config.yaml
dataset: "histories of elementary cellular automata, time running down"
targets: ["rule"]
adamw_lr_other_params: 0.0013
cautious_weight_decay: true
Rows from block 3 of a small class-conditioned image flow-matching model, named by matrix and row number. Rows with one number belong to one neuron. Each number is 500 + 50 x the weight over its row's rms, rounded and kept within 0 to 999. All counts start at 0. Numbers have three digits each.
After each neuron's rows are labels from the 100 images, of 14848 (inputs lightly noised), where the neuron reaches its highest value: "strongest on" is what is common among them. Only what is clearly more common there than usual is listed. The data: histories of elementary cellular automata, time running down.
# fc1: MLP up (model.blocks.3.mlp.fc1.weight, 1920x320), inputs 0-53
# fc2: MLP down (model.blocks.3.mlp.fc2.weight, 320x1920, transposed), outputs 0-53

fc1.8:560533512578468447489438428510505504539480529511436527415461477517536428494475437456516538418465497538465514601479561489449490568434530665530500468490504437505441
fc2.8:497425516491542503499478539507477581545475461480430560463505405461493497577495525438463420491524587497488492469481525514420420622349436373527447469561464486493528
strongest on: rule: rule 110; rule: rule 137; rule: rule 193

fc1.127:492574401566410518501497543435484441543559546471460493513454468448513563479457490524460532383503507525452554498474538481559463612532521493442550543530535538586581
fc2.127:606474494465412464511484505514520583517531506499488495440518465529495385496485531456483504444492482475488587491486489514464519414505467488511482512565518498405457
strongest on: 000 turns on; 100 turns on

fc1.731:580562440513464500557456499578506456575547622445430508575487502530484487477506503468549454514478561541497518614578535590446436535369524517468516504420555490445635
fc2.731:484522492506447506543529529545447487517503536467425528596501476443330517512457608532480414490527520528514506579439573522533549567508470497499505521544521438505438
strongest on: 011 turns on

fc1.64:490490494532557424484575497474501529517505522448500478466517487626463503511402545487426540490565532545532481535461467447560480515469428462520459495560495511537439
fc2.64:472374526469601519451497645480497495556496399458420486558531529386490472464471540546468533494411576577562522471444614531586549608553454555559432515455550469505529
strongest on: large cells

fc1.166:509561502387560550502421387562531489492499450543462491535412485457508428510505597451565543465487436538482452418542534513501434534502576460498431485487518570412565
fc2.166:595529479491451466493528543529497528462508549397517489547460468584541472539503543445534499502486579420464473434536480548511541509460489594481556567510443550461470
strongest on: 011 turns on; 010 turns on

fc1.17:519484476569453486559524573544512490485538512553479554524445478466492555484489428507496487435563618517501477605470525449595509502579526453485492393467512472430488
fc2.17:512528470607491551477550514563489512490520474492527548515535466515536506597450583502489507498507574509637400517557494506650558459553463493475494492525493499580438
strongest on: 111 turns on; 000 turns on

fc1.553:472502474491505525438479497481451564537498474487494530477461471608550624505487555565470451502470505491514463518453577505427567442502558518491468558588452541504541
fc2.553:506487540447370571549410548532533462511496498539539511468511497522441552483517516570614604535517506550422528547513510621550584466457477552450563439482484472573433
strongest on: large cells; 101 turns on

fc1.590:469515478550494459498419437507498512465527487526429462502487506534469544434369465469579425449489512527478561563611507484465412522488533471410560449497425384574554
fc2.590:503464405541473486451520513557549546459518448531533544532516525480533604485537562534478560453487546523519474415508475504527504495545539474512437403418470500516569
strongest on: 100 turns on; 011 turns on

fc1.57:465582582496546504471480508477515490510496458570501560428447453545551519472515428534528496493568421475518551569493511496614455615464522482519483491500562497488587
fc2.57:488491523441514449502524521549554518500485498437552524551492435494526532506533489492471461509473525507487426492493529547609484563423572515467523489466506478426489
strongest on: 010 turns on

fc1.599:576499461498441572437475569489606530525456447466523490548488450521544503484478520583561540406443530491450506576482484564463491472425503484531427502475450487559440
fc2.599:611438410467547534495559406500546438508490489538593460528526487498485469497509493490444404473524512549428457459338640494409592493456520504585480530456539461576484
strongest on: 101 turns on; 001 turns on; rule: rule 106

fc1.499:496516414564521440517527498549537479454499514431531466475535474458484488547504511541421573536506487447473468590457569503548511527547464494456479588475482615466473
fc2.499:571497537517544449557435433535507434495505453405512507445516525487571484488497638475482427486558544413449521593505488522458490405528474537547494478490469508523536
strongest on: 100 turns on

fc1.373:524486416553480508500479514600446527478544468509483474420449550419545465552594581476385476473438510515502540552557501586564458587517554505523476479581481406547528
fc2.373:487491536574511529400506487500548507507540529423533558487445570490533508633524417469563528526500509513512495479518486517507494602611466601483495458450526529566482
strongest on: 011 turns on; 111 turns on; 010 turns on

fc1.167:519584507506571448527503503539555375430467519550519500432534418493543515520387461450541484419565488546398464561532503546352532542614511478521576530477496521568402
fc2.167:416447474478322501501461519515458421502484507543511418617513471465514547494550492509514477464530435488429413484486525395452515575496503483536593562498547451414516
strongest on: 100 turns on; rule: rule 145; rule: rule 62

fc1.754:530447550512507380487580534516465502481461459526582516572488450456527461473519514407494486545541558503525494503456510482458521494486535533425470469451540548503545
fc2.754:504489440519517499572429551518487558480529573483564540530532541466458414537473548528479530469509535562505520537488494517431521572533535501443471548556562614551532
strongest on: rule: rule 97

fc1.569:548576464481448507418451506516504543547527512468474537467435371550542462368484535613415489480544459512510384541496533443507549522440490518505488484452465511431472
fc2.569:519438474552642417430513429477522557505488463543488550485474479547519552511516514461596499457518491517478480504523529495505433523469513475501457499539611481562468
strongest on: rule: rule 131; rule: rule 110

fc1.37:550416505559550575431537442502521534629531464453493545527467605504581555529475505483487505457542522460505504548561575465466512503547506565502543578476536506412583
fc2.37:513515530484528483514480507423482487532513450505456517427522541555502494502409549524532535483521546446574483573511596468634503441464478364465537456507509460624602
strongest on: 010 turns on; 101 turns on; 000 turns on; rule: rule 125

fc1.90:430530643436526418533453506478536455496371451517586508569482520501493477478448495489442486546539496512536514469526548482536559524505477534513540521528521532498411
fc2.90:494450555564490391412352581478534511466495532513547496505473405519532583588579521469444517589485501446526520509405565478539464476505489529549525445444434515484541
strongest on: 101 turns on

fc1.58:519369527485545471455399503530538541474579498348434488490495388472366611464506571500523523596521566473484535510604590431444566565611501436497487518504489605459498
fc2.58:476473527498460442515573579523472536491518530520517442494510476449452551560579589499459422451550528482503394486522480507407552548470537510501517523564546522431511
strongest on: 011 turns on; 100 turns on

fc1.635:526523461533491536426482730556369553529509487556468508522537516503521519484511485491457456479487453469522504484471474532473539439538531513489569505514422466459468
fc2.635:547436578463548467470454535520472518502504550560569534461530475604590511483464461539470426461452556459529597491608535466590578573629545475528581560547527453525495
strongest on: 110 turns on; 011 turns on; 101 turns on

fc1.762:492466500492467477428557481542512474486518424493497524543493596531485525467491562453534512564511528550567431532477488398536487521539539482430526527528499479517477
fc2.762:581479577450485573553429508470502532470500558531524572575526487590463454464536343440483480485570475577535513574608440476485534445454510487540397520535409507591452
strongest on: large cells; 000 turns on

fc1.318:439486417456485493543478447531540606555574488528475485506478535386477535513503458498536529542463459489520483628502477457543449553426529534551455549450481570495566
fc2.318:553425484482519494577489494512515578467483490474520523486476525520546491480527541578473403484425578556498605466493449533525454547487357452537477469495489455472458
strongest on: 011 turns on

fc1.550:533490451427504490532464521492512505513544572511445489529407496350551430480531458546473419474528447489562512490568470445613491492530435509541475500534500494515470
fc2.550:438515560517476520554460454504448388472476602612521524442524528498413499443516508451549546464516502457570488528470550489493438505442570510487513522475511444471504
strongest on: 001 turns on; 100 turns on

fc1.575:601532515537542523425503484502529514468578499588428501479504570500443584492509453532501480548525427479500428499505515480453504466357499565550468525548438538498550
fc2.575:535461444538490545539491496531517432469491501378530467506481462507581495482478461487482547466351585436561531479484442478541484520530517497476496447452500535573518
strongest on: 011 turns on; 100 turns on; 101 turns on; rule: rule 120

fc1.105:488542476530542462465489476567602484512507461502421460565493549570516503512557577547463494497404514503469475497483532486530538451602566511406533619470423464477457
fc2.105:484478535503518500536488483452533590514506429486532500463480563512601451520514555572489425508519532540440444468475533539517532414598479460429432608514453528492615
strongest on: 100 turns on

fc1.718:551565499499560497447511594555481440561550546503464452435462549526440401483413449450615462495523531482460450463460513419567552446555481579502599534498441544444525
fc2.718:447522489571591508474462531495492451490531484510468506555476523498490565478511574475522440501486558479509447456525505431410391557405525606573532421538442570526549
strongest on: 101 turns on; 000 turns on; 010 turns on; rule: rule 61

fc1.537:480517475541427449491378534547593434493493485535547518510493495420416464568451406519409515524451497465508442494608580454547492489499530504544492497550563518419425
fc2.537:419589497431530579497530443488525568518498554494478515482500419506465475498463507576480542475539455584434532568549378519533519538532542505520537514531473471534523
strongest on: 111 turns on; 101 turns on

fc1.446:464542468564516552470508346522486424540527590549509454487459543533484376514495441455477460519485542534537573628465495478536476500525479540449424499408396397511453
fc2.446:498501470430520435512494499561440428502500504509574520451505499483440498574501560501507495546437486484453516502477454464528526471531484446552560550575452501565482
strongest on: 110 turns on

fc1.690:555486449601567504366460445507416490546588514529512624525586483500498447590520481562519474415550479581454441463552502500564535469454536533483442494456429489524477
fc2.690:487461514397553545408445438498576538485497493499513354423439459432469574590515448568508438490441492550528589451456557502409474552464470452494472527473420475555399
strongest on: 100 turns on

fc1.265:465541513528491505489559471556486507423472448476487523474493528508495479519488523491528475509469474496548532530573492459521504564436592507580457541499534532525471
fc2.265:377439555564489519505456527550489315494500369461452496496489449555392525440452365392479556533556460585494483503551428446468556517541443515484528488463474463498521
strongest on: 110 turns on; large cells; 101 turns on; 010 turns on

fc1.280:462524433522520453530490640554429523468452509469461539502434504442502521455480466505477452489473624502468560493504509517456514493488489624473575508515489480466487
fc2.280:458439475538440558513507362500462484474519460419539461533500499487599453547438536460448467583550490527459447545407509440336451450621408473599495489478515532463419
strongest on: 101 turns on; 110 turns on; 011 turns on; rule: rule 124

fc1.657:428438473356584527565447506533469470623690466490562519455448473472553551449488523457446505521499459503469457523459458524495518512479483544611424572531517439523608
fc2.657:523468510779550430532502510411506481501493347533539537533493470510486493461454495448468603493516503514529571522559522521490478418534571542576418479484528463468530
strongest on: rule: rule 61

fc1.95:511562524503509403536481542518454516496521510585609464564431468422476564442389504422548497542552579530444466578471551512650498444522411553493419482471466562457516
fc2.95:484514565516476422480358532495416468500517568579367403521518472476532415479521512446589452536478488536472467550610482469416449532534534477493413442549502515528574
strongest on: rule: rule 103

fc1.52:478510528541529500523516486413540462475404394566471501539510587554496507491502641472550363517396516547590471472619502478502470428425602508526557526502461504510447
fc2.52:545480557509449444500602586499521316485489455404500418498492489482503506484451459474480477453543416464462475537470478503496516521432467493507442709475513477531574
strongest on: 110 turns on; 000 turns on; large cells

fc1.458:502450413538475486510509523464506533519431485436462518565537494469621453500463442511449459450373447554343463558486501570517525458543486523520512518480519547542476
fc2.458:507447533521420549495466489528514451492525430440554512445468485468491546494546393485421425488553491584568569503543467512480478503402570509534476621366482528482502
strongest on: rule: rule 124

fc1.102:500508580470490626567429472543617445474463511504483598428483512475515527437528525452595586514494452544518549503485508545468568533458517547501364402383472482533466
fc2.102:507615572465446466471523566512492494500506459519511597471527492534489467549429517521502628486439458575543425440501511512573540485523552500362451502565572587453516
strongest on: dense start; 010 turns on

fc1.589:569487525555501507400554464467481461454465486511518492582482597497453523530462503473433475481516512498515483510456475484492567462455494500560350526502572456498539
fc2.589:598530775484509459524464516511463531512494506544494537534509483444509422416458530479584574465538490431595513480451516496478470486519454542479489481524495480529469
strongest on: rule: rule 142

fc1.697:429556487557499455483434550476525502519493349561516490472517545506552516489510584551500489477523475535528464444546499528524505429542413533534519532480473596458541
fc2.697:454440551495550453548415604437524537471486484509485550484510463557490490493558440531536501487589478513436465500555461491501539458565529535479512492488449523537562
strongest on: 110 turns on; 011 turns on

fc1.144:484549502516421495473542482493536468570527456424564459482500471449583518487539453465468537419448482438599460525555522586594479512468428618544483459510450573507575
fc2.144:325530498558523458511411545525483475505492500443550609506538506555580570496519516524503542535525342538469375498584486361480497392465452465447387493517535458487500
strongest on: 110 turns on; large cells

fc1.389:503498509529414469514518474575523544478500530499523510389425474435522529493485546464346448575459521469562516486509562475470437462556473495499474477387530522440422
fc2.389:534453499494445497480445464585477620551490490451497469451464544431508579501623401555578578512511421555464549466520539490479503500537425511577487548673466478519564
strongest on: rule: rule 110

fc1.765:523510468478559551531598543609557480406511559524561489501518427499519447509486378545538440475515486541483524575557457533468446566599501489456462509496596523500572
fc2.765:486481549543491531510524566507418587509488529461508428496517433454415562494525431489497520484528480527418554486403489515568568534531559495472581513531587574436524
strongest on: 001 turns on; rule: rule 131

fc1.511:455516563515578468515534514467523588499517564523464520470459470437537545534449473575564556611438561643501411510492507512604437484606487466503564458477416492469529
fc2.511:572501474426568483563463542556525432507500455489602501559502481499441464568463502446529492541463500567459580488500601527366513431620539413460528484546424476572548
strongest on: 100 turns on; 001 turns on; 010 turns on

fc1.604:468504437502480499510419459490543563468506434567511475495466465447519490505411523520491446502532543570498504503471518444452633528381569595575502429450555584561526
fc2.604:522521430511416560525568472493470475522554614608492500492469565473417384533526555473482558481578402468504484448532488504482526486522523512391524500459566437551546
strongest on: 111 turns on

fc1.548:596559471468436480484571434462434454505514499474451455496495545540449405476618410569476520479437529500473540477506481528521524443506509520443442403495447497427535
fc2.548:581556644560438463465523566518455434515480554519485547487468534506555427605570461432583525495534512588545533558431508562483425496512485452562543510556372450458568
strongest on: 100 turns on; 010 turns on; 001 turns on; rule: rule 54

fc1.246:516524499505503505494485628496442517655575415494439466525461459588518436479447476476499575540516448421545623492477514552454532464482522476533528517518577463450493
fc2.246:490405518483528467506479611492652497510508402506548522374502497506485567458418528469571514520493499476477390427536440412561419553505479526576491575493554412470477
strongest on: rule: rule 25

fc1.473:561342535545483528556508587481460499351547454505542489571446510522434525443493486577530571498492469483539516520497509538463491528506603450458543503511483482582675
fc2.473:483390509460476521441536553561529529522497532501491460485490420524524492447562455592523594480451490489460476459452448577514502516546429469543507505500482493462549
strongest on: large cells

fc1.747:460601482540491576579529496504422505723358498490454515476457458545450546564497510535480583563536506496454491514468507498486514405470487435524468549467509435486602
fc2.747:472517542333494546546521473598540542490490499501483536549470520528549507518599475508477569516437446517503480444553485511460508546552513499527490473381529424505515
strongest on: 000 turns on

fc1.614:392523595483507468588480508464509557564548455333544489530445527391538413436543635501545488484509575444543489491530502507552418503405579515426482494550602550578470
fc2.614:426494516505533510505531463438540500492486541450517510507490486529365569527596489441546473508583475561515539531548464494459535510500487435448544442478504451559552
strongest on: 110 turns on; large cells

fc1.469:498470503346558514539458518475561452520430422598496489478612455540480452451400454477425464570416400542570560470516501526478567538509528509511518461484535495489559
fc2.469:520533473488488585526507496433505485504527499546556516471559482531530550636501502416521524490553497448492586489482612489581571445522564501405586484498541391461558
strongest on: 110 turns on; 011 turns on; 111 turns on; large cells

fc1.40:536440530575456527489473534494472532517525494574502574498402498494499509591510548402390567522466541502530504562493499505534515471549477521538512473468553460567476
fc2.40:453475452476427519604477536417574400513504430420490449539517474429539502561481446431427464486529491469534492379506513472470415482510499496509524502509543438525467
strongest on: large cells

fc1.211:484488445535522483504577578577497430552525589533551448477618523598504599434603464474498455530577424576585513501496530438451522581444447477580461589582478495524522
fc2.211:482524536611519464551527585488457465498502635586463525491489549510501296427509550499352457495385542508447571492472482496522379495573471501502416529548536524499528
strongest on: large cells

fc1.680:554473510533522487400471460533544487384515525579464511507529478433467526514574437494589670540589442469543503483449513544485521485517465594486462491440501498566436
fc2.680:452527528468532518467434517465496526512478516477475538495503434539473456553518559547514473551489495551480479475510586526497609581511572591382560517492564583426550
strongest on: dense start

fc1.741:591544432505523485435587446538446533470525446611456436544518489443608541518557516595570466698509516539470524486532527449514563512438493464529507446564554528511594
fc2.741:565480462449555528540438503438424527490506503458480522630520562587405470448520469409498463464499563580592578556515430536598544494526460503563481491543510471460517
strongest on: large cells; 000 turns on; 101 turns on

fc1.47:501487499521539581449494480590486459474486500524496463490438455481472543514471470467493528642528431541774494560416570510479410528414584537519535556439385528554544
fc2.47:521467441509537440565475405587558534499476509406539522478477506442521547459515482523532481505570619564612458500478469460511430503425559544483475507476514523517491
strongest on: rule: rule 165; rule: rule 90

fc1.108:557480493503506470481563484550536449548538477441558478613472585518496527533505573527501474496467567512486489563526528527540497487466530499422536483592445487484571
fc2.108:462565525527554461582517510570535535510531462523494500534499456537453487536561573509411500478582517498494452486478464540534518556450390494491478539431499457495446
strongest on: 111 turns on